python train.py --horizontal_flip=false --encoder_norm="rmsnorm" --encoder_width=384 --loss="l1" --decoder_weight_standardization=false --optimizer="ademamix" --beta2=0.98 --epochs=15.8
Rows from block 0 of the decoder of a small image autoencoder, named by matrix and row number. Each number is 500 + 50 x the weight over its row's rms, rounded and kept within 0 to 999. All counts start at 0. Numbers have three digits each.
Before each channel's rows are labels from the 100 images, of 14976, where the channel reaches its highest value: "strongest on" is what is common among them. Only what is clearly more common there than usual is listed. The data: scattered letters and digits in many colours.
# conv: 3x3 conv (decoder.mid.0.conv.weight, 256x256x3x3, each kernel summed), inputs 128-255

strongest on: black; brown; blue; purple
conv.22:520407547460421536485504559531555447534424373594531492598515515483440482535520419460542487466414483556617570547526453552410592426475416426484469541435509435384409513446530462465415513524521428529509479442497493519435501511556657484532490438496429432466493515517545462536510492425476492560508519468482445519557507482486540496483488511422388497476462565520502495500556520588358467514532

strongest on: black; brown; blue
conv.249:502490542484425534494543510535578393525460466604554512544490517515439455521466466455513466492482472526530604554512480456442550485475470452481401517397509423410435528471502471499414517553538475531496531465520501531471446503521528481511543435494360474500519471480553503510544565394555477492490528357556444498527513452453538481447482490404455605575459582557476529491567511524405377502479

strongest on: blue; black; purple; brown
conv.210:523541517559453534440507446516553417563515437549545501532489527553495577476496483388543556486459457438503546545477490510419505481556547439476413457474491518443453575473516482494401571578552471526517603463575522477456385501531496520538429488437406523570466456490533508481514653440504490543477575449604483443485545515468512448481504486467497536485525489532401491467534490440486460538528

strongest on: black; brown; blue
conv.21:499424543442448521522535562513590476496435486591537497593516498481408442570492476511535441478449474536621614545551476502466582454449475444483477564410545409417418526449548503461421495528517387520482491495490490550438504509548628457510552456494373436462550482484533505524514486433513500527529525347504431505564510479476532519483495493430424548530449541501513507471549486532356455454492

strongest on: black; brown; blue
conv.211:482434560454423542520535554516575440504423437599530495595508493515424419564499440503542432481432479530584593550529457502460617431456434419472433542445523417414430541436522488465422528527529412518489508457501480556467520512550611487485584455453408458479538484506524498523574482428509459521513536410516427512567496504464561533454498491397433558537451555512507546492558492547385434448499

strongest on: pink; white
conv.0:496603458539567491506462468500439586504546564402454504438505488502551537450526548490497529504542498498381386460473517505567435559544571531516560434604486581618586513513482500505555502459459567487497537527492500468540484483460377524510451560496652526534460527518462513481463502564459529488490490617493532512474510569544451497544523497545571426446547411466510461512437485442642551537464

strongest on: white; pink; yellow
conv.144:514608454550566482524492463480439590472559605412462530416496476490553534471503571510482526505543494486387405447473535488574433582552593546530562446574491582596595498524472520514563506468453558477489513540486502476540462495454360525511460578505607540555499505500449527497443500579477529468490483559502534505455504561540449518564528480567594441472546413467521451503443473428623557507452

strongest on: pink; white
conv.55:537564462508552506493422493516411497473515499470445541433493494466593507424527507484461531530559539512404387451472515460574451529476485536542563454564441565609559478536466476507544489465472655503527512494484479478589518508444423540495454524566631527504450525530479467450472473540536530408461468667468543527466509497560487450491522526530549457516503480506515480577470563521622495595520

strongest on: blue; purple
conv.135:444539497547506473470571412425501453468548572482538466461468483563486477464425550554441481530534537402419540518504498435498478543515574534456445512503536526475534489530511579545533504540525473487478464546551527541499480506487363519431595517412414556531562395467491569477550528515570410486527514370581534430462479461430503521528457479546584620550527501498449575446506450375529480410468

strongest on: black; blue; brown; purple
conv.242:535436550487417541473489529533561450543435376612534489605506508482464514511521418442565512472433461524612582563523472535410581410505450405479460523444494445396415526441526470456398541546531445531515531435512492503435463505542616504543469443488404466490484511502545473507504555418501508541499539466518438494541519486479536469478501494419402513497469554516467501496558517546392459524534

strongest on: black; blue; brown
conv.45:525387522463442517512522537490550519534437419575544472581518505458431490555494461484548489472410477533648601532541475540436564436496478440495508567428535425388409515444563519452421496529517396507488480459492504520411485501529665458538470470491381422480522497496528501553450495474477520576544512380503442525554524483486520510537507493476399498439473541481515472463536470548359512499518

strongest on: black
conv.143:423452487440571469497540531434476553388543594420478476445476463510504439498447537661395458525543592493469489467525543486579476560480508546499527571489522548510535414550522569559594427481490474474437341584481509496525600541481465487434635517498536509458572394474454534499505329550512454482565482460485562497454490455466499559580454477544578493499487475473517537481475495476523520396471

strongest on: white; pink
conv.213:460573451540564469468527413449449517457571597409494510391478500535536534453433580533426548534547584424356429441466544457545431578539579570531504481533489584556573476566496566562583487499511569453472472544524540480546486508442345511449508557476542564548510409464476541469459491585505484469516498517533574477431506510489465509556493490599618500504563449479478501500459482403619541489466

strongest on: pink; white
conv.5:483561456534558476547484487496431577480527570399442506436501491518549496491534537538485494507552500519419391443470525498579443560528537552530545443601493555612587492536452495513554484426454550486498498525471491484557532482461428520487506557502670517538458548517445511493510452565458510477469466624457527523483479566555470528513510487530536425465523431489549489529449476495620548506459

strongest on: black; brown; blue
conv.113:469502492552493506454518430470495619557526485440527457486489488532447554430503519463522539485446446482469470513489494575476488518674562477462486490571527550480518506508525517510495543542483417477479516541523513490442429482514448517507459518373495511596482491501480542541461541513464480617550579495544506470495515566458456506608476456521543446323562428467471528423491394419569575474425

strongest on: blue
conv.8:481501489509518465388518408441446476485569515439514477435448495508511531408446516525403574544511585429420423488501502522486471536530450562482492547543472598463529423577519542596579502530503542465500384526541548484512524522495402537490492512439541573493522397480491500506473459553492415524550492574521613442446469454461479484561429504618610474450538502505439533489506531436555559483499

strongest on: black; brown
conv.233:514550468542535496441547404418468571507562565446515519424458480509496557434447578478476566515478493430408445474496513527517451572603568529492528512547500598497547495532536572540536522544479497462466473547539545505505440515492396531516449563425500550584520410470460552514421524582484468535546539482588559459448521531503446501615490479605627446412559419466458483446481454378569578475454

strongest on: blue
conv.10:477592482539539449478536400454458492491583600414511483414466541519535533459421585522435526553569565432357465471463541445529413586543592588503494489519490559541557496573509561565572480533514566466485486530546552481547489501458345484504488575500513563527499411447477554487467537560537469474518482482547560467440499480496450502557490501588608511494549465519465495476475472402619545474455

strongest on: brown; blue; black; purple
conv.186:540469532519435527452503479514556414562464390619556490574513521517473555508501451414556535479420470473556570555507452537397566406505462437483444502448488457409414541448523479468407547553550469522523556434537512485452442501556571494537441456473396484517485486514556481493503597433507481553493546467555459476530537479472542458463518505463440539496497538520452496476542491510436473542546

strongest on: brown; blue
conv.152:478417483484505522399540516454550518452514439505514483533453477518458474493454506514462554456394578486541553522551495578452568466541471452490501631448511516356473456522546507553507485542535433481438352516499507537405500572548554478505525456443412480491539388474491539575458380495465447629592575441556542458501555446451478541593411481542532457396487484482479469440537494529428552479448

strongest on: blue; black; brown
conv.101:474468551513406538460514484563555376562464361575541477575499537575461489531501416450543502497466514488536582550471462515399574402486437422455368491448477433421442527489478465510425550525580475527529537415546492520485499490535575515488522439463431505498446518504537478481601554406503443518469537503533465492541497500461541480412474502387412560532469572559436545512561530545421432498535

strongest on: white; yellow
conv.255:486395521421493504526487610530505471448432490526483499550503493459472398532518451582446442515511534605589497495530486490528556493399370516512511566472502453478448444518489450496490431472480488518499397505448477525511609530519624472474585440554553422418512514506508451517541364459515477486505456538393486549559459442514537516464456534444416484514434564533565531549537549670431454507489

strongest on: pink; white
conv.84:542473499469513540536426576572503594522460443473456521532513481440488504517606455470537513464471432592577452484504493563519523513530460462505557473538500506543490515471490407451474479441429476509480507470448459491466492500511613499540447482538605446498448618549477465517458443486410572537481478605426474546537521565555472496536498504453425382382491471482567458529489511587493502572514

strongest on: blue; black; brown; purple
conv.126:532408544467420540460506528513549484553422389582555478589508501475430507497518427455551505468404459544597549556535446563407585432520422426475481562465508467372408512439545469464408534549507413519502488459507490508417486508566618495544466443456429445486497496515542479541475514432482486597530537461516449504556519482478529482527484494452409487435470536502481505470555491548405484513514

strongest on: white; pink
conv.248:480600458549560469485519415459446514470575615419489519398471502541552534453456581516443527536563533423364418453461534459561416581537574576515500459559486582579582493561475546556573499499495567467488506546529524479564489494461350525473509567480567573559503448472467540467498521576512478463489498538537560469435493523506467501519506487591622502510553437496475510495460477401633538474461

strongest on: blue; black
conv.139:485523529582455522472519435529554451579495398569555463560523523582470537536506492424592514474467462445503610560468455528408536397523552430446418454489508445456484568460485496463445584530561450521513610436541489512462429472526482518514474497426384527535451524518534529483558623437503475539482564422586456464531531530466505489454505490431455579518514508502448510464523454444465471502517

strongest on: black; brown; blue; purple
conv.87:445409542479439514481567497498581461516469471547566452572490509548408448546464475527500466499460495495576621557528482498441566464504471462460400566416534419399435499506522516514452502556541402512477466503522509548433501509543571465473576440442353461488525459467530530526564509423539433550543523345552466481551489456425525515482430485428447575499463556526466565449557469526407452440475

strongest on: black; brown; purple
conv.62:427416532441475508525555536495575454452464525540531491535501495540425403578463492568482408508497525488568599510524504446497558471423489481488435555417543415456434504498521534504484482511539413500469483521504495567502563499513591462416675458475378480480559461475516516493588453456550463465518505350515465504523486475447552541439479502437470601598454555505508575487536490520399430404505

strongest on: black; brown; blue; purple
conv.13:509413549476415531490520529525574448543431407589554476594517515502433486545506430466552485475433469531614597554524458529409581425487447431476446542430519422386408520455528478467406516539530418527509507453511499519429493504554621473520502442478391439482498507500547483526517531416502485557516522420517434502558506470465535494480482499422390532488460564525483511475558495566382457501516

strongest on: white; pink
conv.9:493615459540564473544493468499430574467577588403461530407507478508574514502496562514483507505549501463378428443457542464591434574535603535521534429556492563620622515519462527525590511458474550469494548526487479492552470485440361523488503580511570556544509521506445530494486506580484532441478478533506531515431495579518455536528535470546599492517549425474519463506426481401621528468483

strongest on: brown; black
conv.146:485426543442451512516552543498584448474456510590542509585499497492427431568463486540509447496469502505600610533549485472478575456425473461478462579407539420415419513469545527484449490534533396502472471495503500563470522516541616463481602466482363457470567453463530509510534479456529484499532530344520455497536500471460539530470480493461458572568458550512506532470551491503352455418496

strongest on: black
conv.170:503578467531557499523572488460529607502557644478524526456505491497463520527453614510531505468466460503449526491529518529545447567601631520513513516495530522516547532507550527486494493549476461474430486567499526520468426521537419473553480569472447497568538449449468561539404517546479519535558545366561507510494554532499439534596497457537612454403515398454506438403482389400560568475409

strongest on: blue; brown
conv.78:502501557508421538439521448524560395558486443576561502529469523539470531469461468416522531506465480452513569554469485486419544456537493442469400493445467476420447548493500511505432569591548489516516575459559525497478432496513505519500487470457371540536500454471543494489546626432550459508493564419590485462488527480440533461460501501454501579553493548532422555477561510465460452482521

strongest on: black; brown; blue
conv.164:493422554472437531505541523498585461506442466602555483585503498510422466545483468506530463488448462502607614554535483498449580436488483438471451556419531430404419521462535514472418528551527399512484507481514501536439485501539606480494560456460362469501537472472528511518531526436535480529524538362541441488548509474455546505485495487434435563527455549504487547457560475522382457455505

strongest on: white; pink
conv.132:487530468476554492484447512490440418432512539489455558442485509515563485436486516531423505549556579483426386445479529450562473545428430552536507474537438568573514472541469480536548465474504631494524482523505505470588598509464463529444536502568628536485467463491481458430535438547540491409456470654447561519462477463550524442425519563526553487573493519515499527590484607549575487546524

strongest on: pink; white
conv.114:564630461556501507483501443484441504545546515461465555440465524488531554438493526424509573493469483520375390465484493535523460584584514502498509452594493596523563537515480487529503526490470551488489513474520524495523413510488395547562406548443619532586468480514467515519456542563401505532481523627523533485463523577558459496568520478549581403402556443514494448505475476430571556544459

strongest on: brown; blue; black
conv.30:435491503495485519501563501474582431458492514584517521530501506561461473534454542513514460496484521448511612516523515452479535451453539457504437524424523442457461524470537557495477524532563472494454533510520504553529502498519537498434629489448347517522529434461515538461552503489548488438513552335574481478486522483456553516439521506484533611626480520477490552490531487443402473430513

strongest on: black; blue; brown; purple
conv.226:521405551467422525493505543525565471541432396582548473596521510482432486542520425465551489467423465541623595554532458545410583428493447425479472545432521422384407518452528473460414513531516406528505499456496493517414488506552630473532485440490397431470503520513543480537499516417491497569519519427502435510561508479475528498497482497423383513470463556514493497474550495569380465507521

strongest on: white; pink
conv.251:525614464544561487555479480499443593481543599422458538432507483490556518481520562492510506498541475502395404450464528485584443573548591538527565426582492566610592529514466501496549509459440546484492555532482490477549465488466373521514460585509619531561496533516446516498463508566470544465473493569491518518471501592559455522533555480543579440479542407472537442508441467438620545501448

strongest on: blue
conv.252:514524505479499525431501454484466375482520558519484545434406501517569527388440508501419540551570527469418415483457522401544451556496455541507456521519410599521519469559482519571524532570493634501513486523552551466579532534467396550447533515489529590544493404427484465439549541535604432416479498565546562467424505417491529419485500525545603524601474523551448601520526567488588477502539

strongest on: black; blue; brown
conv.163:515434541487413534457485512524553420558437349606541478598516523510448505499518418427558510485421492518584567552515447551386581403484422417475449525461500439390403525454524465467407533530542468535522517435524492515445497498544611502528466433478420455469463514526557470503513531414494483549498527492512456494548515470485537467461486521422395517482474569517463507506554530570389463547537

strongest on: black; brown
conv.123:554548501574484519448492430477497465541509442536563501511511480555536570454511502406555546483458457402461493525462456556425496427550547470461484473552478543447499565462483492488459605542507474507534601485574501472475420486529412557501401519429453557551484492532514514493474639474512487555493575480616509439481520513470500450526516483528517548471538473479419481452501470396525509509520

strongest on: blue; brown; black
conv.129:435426518479490515433565462446552606519493482455567456514491474530408481499457534487481518486409487474525552511518499572468511511583542464476493569475538498418474490518594535509487524569490379485444417549527510524412456491530538482504513497404388464549539430481519568557429474500475464637575558346546487457503525511417467539622433468510505465374522452456485522423519443452473550435420

strongest on: pink; white
conv.54:433426512468512483554475574535485496404478487495476491512518487520514403569538455585442428511540545512532508473495522441543551481413432515515480502478495445547516440533452470517555458443498514500491450491447452526550593509483562490412648471562531485449505558520484465488600376468558493404471436545413481552516435501479526538421480537432442539593462549527555551574497562616485439459514

strongest on: white; pink
conv.183:487617456553558473479520405463450504469572597425489526410473492529561539445454578498456542539565537417349427457463530451556426560532596555517503454557478572572585504540474555548572509509511577473500528539527524490569464495447337530467500564487539574554493443472472543453489545574530488450498514511560559472432507521493460498528497486587616529534556446491471498504462483381629524491457

strongest on: black; brown; blue
conv.142:532450543489418535473489513545551424576450373600541481583516540501463530523515426420574512471435466523590583559503456530403559413502451425478439508437498429413424535454511466461407538537542462536531556425525504497440466491540598488544449441497403469484474527512553469506514584418501501549490525466520447495547521477479533463456510506428397533500466566527456496489545505548408459530553

strongest on: brown; black; blue; purple
conv.66:489450548460463518514563509484590499492474530566549489559498493495414464547447506540517459497484480494572625548540493470485544486498532463465461561404546435432448513471555544479456514562536393506476492512509504557444474500515561471496580486475332496497565438447517543505535508466548485515540541301543448494534513491453522523502499460453493573541473527493488536447550454462401461408472

strongest on: white; pink; yellow
conv.67:537511486526502502512413504523450586539497414451468482485524490489545533474601457440539527465489470539487441492478486564494494482556495487502551443568487514540531491487462434488522517428434527511539536456473470465483488479482475520540368511514603489504438649614487467528441493505421546532477455654455498532502495557540474494527523494490465409376509487482526431517457498526557531589552

strongest on: black; blue; brown; purple
conv.120:520431545474412542448508509512555455560442368591542476589488511482433509485506422434541515471411477535591573562538460549403573436524440409467461548447501463377412515453554483479410535560525440525504490449515502519416467515554608497547466439453402460491492481504548490529489531433489484578527544453527459487541527476474525469512479500441429493451471551514466503477562509531392473519523

strongest on: black; blue; brown; purple
conv.184:522427552471418530490531526513576442541442426602554489591503508492431486545487444473543488478425470518605602556532459527419586432483451432470452557424520433380411527455532492477411529546528408520498493454513502535427476510551617484524503448471381459482521482490536490532520529431502474554525532399529448496552513473467536506494485492434417540497464557516483512465562494533365461481524

strongest on: blue
conv.40:446575466533545473475537431459466433444566594455488523416462511575539502464430564543417512558558573401374443461466532437547456558495540565508457482533476563555554493566470554574558496516535573477496490544546527510581527507471391526420589532478537579538501409448463541443563501560552437426491501517554567462441485485490502496472487511561613558574524481517457557519486512434584505463487

strongest on: white
conv.90:505622459556548471483489405470441493495573583434485525398480506537576560441473557485465538539567518413360417462449524455544417559537575566511502428563475579587575502544461529548566516493497596476520552522538521460566471479446335535479466562500569586554486480493477529448502563562519492452467496578540552468431496526511472482497533494580605515536555453502456504505450485398642523504495

strongest on: blue
conv.50:457587498546500484507563422482500458498554579471529511442485501592522512500435549493489483522537495400392515497455526431523462539551612512488414458497503518520542550520482559545519545551542505487489592529557509506534441481486363515450565540430427559587526441470490563469559609512552466458491533399613506462440499527445503509478511465506588608582530474518443542468487451372569470418459

strongest on: pink; white; yellow
conv.234:370477462540532499466480484482459604501520429396468424472520495589495474488537500519499501492485572488447450475478505574482491463547513495492485478589513515539557467524467505527559494405507505492488453506504492512494603473469472513423539492420611507497407558560467512512512396517430464546518475628494532505501491554475463525520423518502494430376508474443505523508448490512563571514509

strongest on: black; brown; blue
conv.88:509401540459434518522536554500581487501432456606538497598517499476434464564495458507554456469437466531635610538553485512460581425471471437495484570422533408404412513449552520456429505528519399510484491474486493541454507510549650468507541470484371439486534495484532492526504489457501511519526528377503433512546508484475541520486505490449421526518455542496518513472548480535347485455516

strongest on: white; pink
conv.180:481449475451537490503493536484460462440466535479468519467488494490512429476492494586415470537536570559483408451514487479547498541405376560534530544544487522520484430546484468525526424451470560495496361530459492515559635524496541505456579474540633471457483476510493462479537334520516454471495445610405534539519457434547528499479455546513492459488472531525558541571519550611521485537474

strongest on: pink; white
conv.178:500494469476554475507467528497431470445501551461445527447486501480557468474496506568422498539561567537466392444494511472570470549427417575538545511549472545567523440558462479535555434447470597495506414522470506483576596519477489508474530502563655500460488495502478455476516394542503486442479440649414557531492464452557512495479485542536520453510483517521539510569488554585550510537506

strongest on: blue; brown
conv.108:426579480532530482477533420466480431464568571450493516435467517587541515471431566519446514550568574390384481474453547418529454530502581541500432462509477539550542510552471571558555516519564574475493544522559532506572505482445387519416588538475490586551484420444465541433570536553568447414479507483578559460433493500471496494447507502544594584615525487509455561513484517412581504445501

strongest on: white; pink
conv.130:508531461492574483498448514490429496435524566444432543433486481480574506463514521546420520535559557485441393444485517465571461559444471561539578479553461575583548444539454483525567442444462594489508435539472491470563566513463459528470513513583643522477482504506468465460488418560508510438468437634431549523467477481563490482494511547552539455531509483499528494570465571539575516541525

strongest on: blue; purple; black; brown
conv.200:508489543532441528449467480542531414553489353591531465565509526550534541499514433424560538474469485454536595570475476524396560370516482426468421470454458436440482526451464485492473559516568512535554591413546505472474463499510505511509449463508397537475463539518541468485546619424530481514481552516558485459500518478453531461433513495434427570561485561520409517491511528507466461538573

strongest on: pink; white
conv.212:561584467507541524476417496529433452493502481506418583461476491485598551428544504430492559518546511495430390451467508474545470513465471497530552420566423583595537501494450469492521516445485645508537563481494487457589486483461456568511428524564624539514432533524483440423496521550494543414418493685463538509451507531590497433447557532517531458572523487512506481597474592506565494585553

strongest on: blue
conv.190:448581483570528489453550408474494463469574590455530508423462487589514513496443556505434526551531526363385497482458530448514468542544588528485427470506489549520554506549463549572544525526543511480493537537561516502537445496472354527425564520455458575578514432466474561455547582512563436468497525443607533437428498509436489498500464476540596588566551465521428551478482477386594476446462

strongest on: black; brown; blue; purple
conv.154:522385530459438542503494561520550492529422379585526479602521495476439478540540419472560479462413457556650574536540454552434577410482427420489492545457518439413418511446537468443410516510507416522501491460481471525436508498552677490514504442481421430474496535524535475533498479439482508558512515449479436518559504487491540494494496502434382501465462546495520507492545502586372473510539

strongest on: brown; blue; purple; black
conv.245:484458545536421517428543450513573419559482415574566468560476522550432522502484456450511529501447482463545584569498467527396559449541467455455400524445505466391438515503510489522427539568550432518511506473543519512437454509557543502507505440431389504524488468477547510507561587411519433573504555440563474449524508472435519476475437488450460549493502538553433549460561486501431458492497

strongest on: black; purple; brown; blue
conv.219:380474494467534471549590510462537555425526612442523485478511491555442413550423575620452424516523547474477549475516545456547484558475559532505464548461552465501506493530538567529542445510518442466409443583496512541509559507501483444420678512464431491497569423445478570513535411522538479485552514322522513499483485482432494578518457482514552572533497476467535558460494447455484511369402

strongest on: pink; white
conv.127:516607459543558476516483448477433593490563582404463515419486484483556537452510557496482529505543484480379403457475532488574425584567591541517562443583489576598596501526482519520570505478450558477488524535490504476536455497458354526516453573494603545555499511507454531501447521577478533480491492566507535494447503562531443509560523481567593445465553415473513461497438473413631553508453

strongest on: blue; black
conv.208:446588505539510486514588445481512480493547627435525506414469496578484447509443581523469463510543477469367510516472504447522473595534564542482417487508535515499576519526439512557540529531484472494471508565518515541512461506499312515467588530404465546567553448475464569537573538493536409512504509383575509460481477511450488564515452448505601591552511474532489544457505427410577451421405

strongest on: white; pink; yellow
conv.73:463494471458546472498475526484464433423506538474463536451491513496534448466465515575410481539549613511443428444495519447549473544383421557545529527508479518538497438546485492545557418454504600487488388525483506500565635531472486493435580488582600506444496460500497472464525356526548492429494451595440549518474474418527520499460480565533527500564482530521528530574495585565526490536504

strongest on: white; pink; yellow
conv.49:531554483560517506479438462513458608568530442439483467469512493498530570440559494420548564470477466516460447503470498579486470501623551479479543441586494561536557526482476465491513548475452508503520570483508498453459442475473405526556343534461578522524451570558478504532421554513414542575503523604502520499490533575530444483587514473513513403351538447459486434472458467455580560573511

strongest on: blue; purple
conv.12:489585517515505466514557436498516523525586559458549489445509490524479508520435557477510488490494492433408564516487526488493452559554640485466464469445523519492536559483543555545538548554527454481469562523536515499459397466486374488527493548462373546519573435478493577526476591514494513504537522318576503489442511532439456535564520447514609586528550465479453460442474469324511483413473

strongest on: brown; black; blue
conv.112:465406527453460501518556527488578459459467514571539496562505504504420450579462489561495435500474520485613608515539511473482556460452498475496462572404541420428421509490561548492454486537546399492471473504503503551478529512528649458459609473483368478489551448454522520490543473480527495484528529343508463499522500477459552527471493494473464567560466541500505544483546485499355470410509

strongest on: blue; black; purple
conv.148:487439548493424522478545488515568415541459419583562466573494520547439481533482440471530482492454470491569599558511462506413562436505465447465397527430516427401428522481506490501422534555554428523513521455539508530451475498544577486497543442452375477509503478483541506517568570413536440543506533403559450477544492471438539496454468482424424580523472565546448553466561481535421432476505

strongest on: blue
conv.147:496581504569470507460540411488525422542541473556523502478472518555516553461453523411529530507506484428421561528475516453452481484556583472480418451476489507475517544486510547515489576573563533501501607474562521492519392485483400537511481524431376567580487442476513534466523652493538485468479563416603501463450537518460502471477538485497571585576535505522430517483516483387506471492503

strongest on: blue; black; brown
conv.131:466431547493428518458545477497571436538472417559559455568480526554425497514478449473513493502454480471570598561514478514409556455547477454455397530429519440403432521496517508517435529560552424514499515472548525527441478496544576478489544441439375498516501467468533517514564567417537437559520547409567468457532494477429523488472450482441443565502481554541435573454558477514427450464502

strongest on: brown; black; blue; purple
conv.116:462441564489427519502564509514578454504474457563560469557496500552445449545473460504526459482462472491561620552516496496448566447517504445464393535418525424414451524476509514511449543557542403518484518471523502541458476507531551485475592464434348486519532473481521518529580535418534447514521547356563452495517498496414546532470462453410468583542465547525469566452552474503416431429495

strongest on: pink; white
conv.247:453526473483544472545529497463456465412522604446458538443486496517537446512455541597417461544573577479436440445493527409573464563415497570535517501512494525560535448557471527538559427469506564478485406540478508531575613515472471497427655523559579525497506462457463502466555384558554474407485432539460535527476450478533500537458497523535544516592494503524541528551489527529546500455468

strongest on: blue; purple; black; brown
conv.217:479501517530463518436556437492552477553513469526592470497477512560446526490455506447504548501426479458470546530468483533429539473613528474457403515455499498432469537512509518532452557580542439490505544484555527511457410493527471490483511478407382520585513442473517541530521592443542422590547588414591500464508520492421498480539453447484529569449525500528444540413536415452526463486470

strongest on: black; blue; brown
conv.196:436442536519430522450540461509565429543483415550577455552497517601424490518489456462527494498448500446538589546491476517400554434523481439454377512455512457408436531495500510520438545547557421514497535471564513515453488482537543501459544453405381504529484476496532511498578566420519433545507545416576474462521493495426528480457455500436454576506490545526424574466547488495442452456515

strongest on: white; pink
conv.23:498603463551558477444469438482440432464560553461468525411473514529583564426471547488428558546556571414368413462456533454529448548506530567527492441540445585577568484553460516553569506496516629480530523512539521456569493510455361539474472532529584578524464448487484502425501541548541476434468491614519573459437500485518490448470511525571600511554541475517443505545469547441624508539527

strongest on: black; brown; blue
conv.34:523428542469422533489501543529574468548429394589535473608516510477434496532519432457568491466429473551613593555536460542410572416484451414483471539440518421391409528434537473451409516524527427529505515453499492512418488501549613474539476440489399442463499518515553483526497522419485509569520526433500431502562517479484528486490493499430388515479464559505490489485548498553381468518517

strongest on: brown; black; blue; purple
conv.167:458510530509467504499574458493563445507516533534568489498496506553454480523443521505511464503506494453469600532497507444481509498513565479466394506434531469457488538493528546510482544573553443491478555513535505532494464492506449490464595504415331530541549438458525545485564568468552468482516552314575478481484511502419527515469496466470545626578503522512465560443536451408473440408480

strongest on: black; blue; purple
conv.138:515385524477431520430502499487531418562429359596535473564499538510457522485500419459519525490425508533608534542533446557397554424493373468486462548469504456386398469499539474489419499533525473520519451452519531495452533509564635497523474426465451453484467489516558451504504497439481466571507510530485487490550494430490547454472470533471410483438465579526472534503562508601393492547549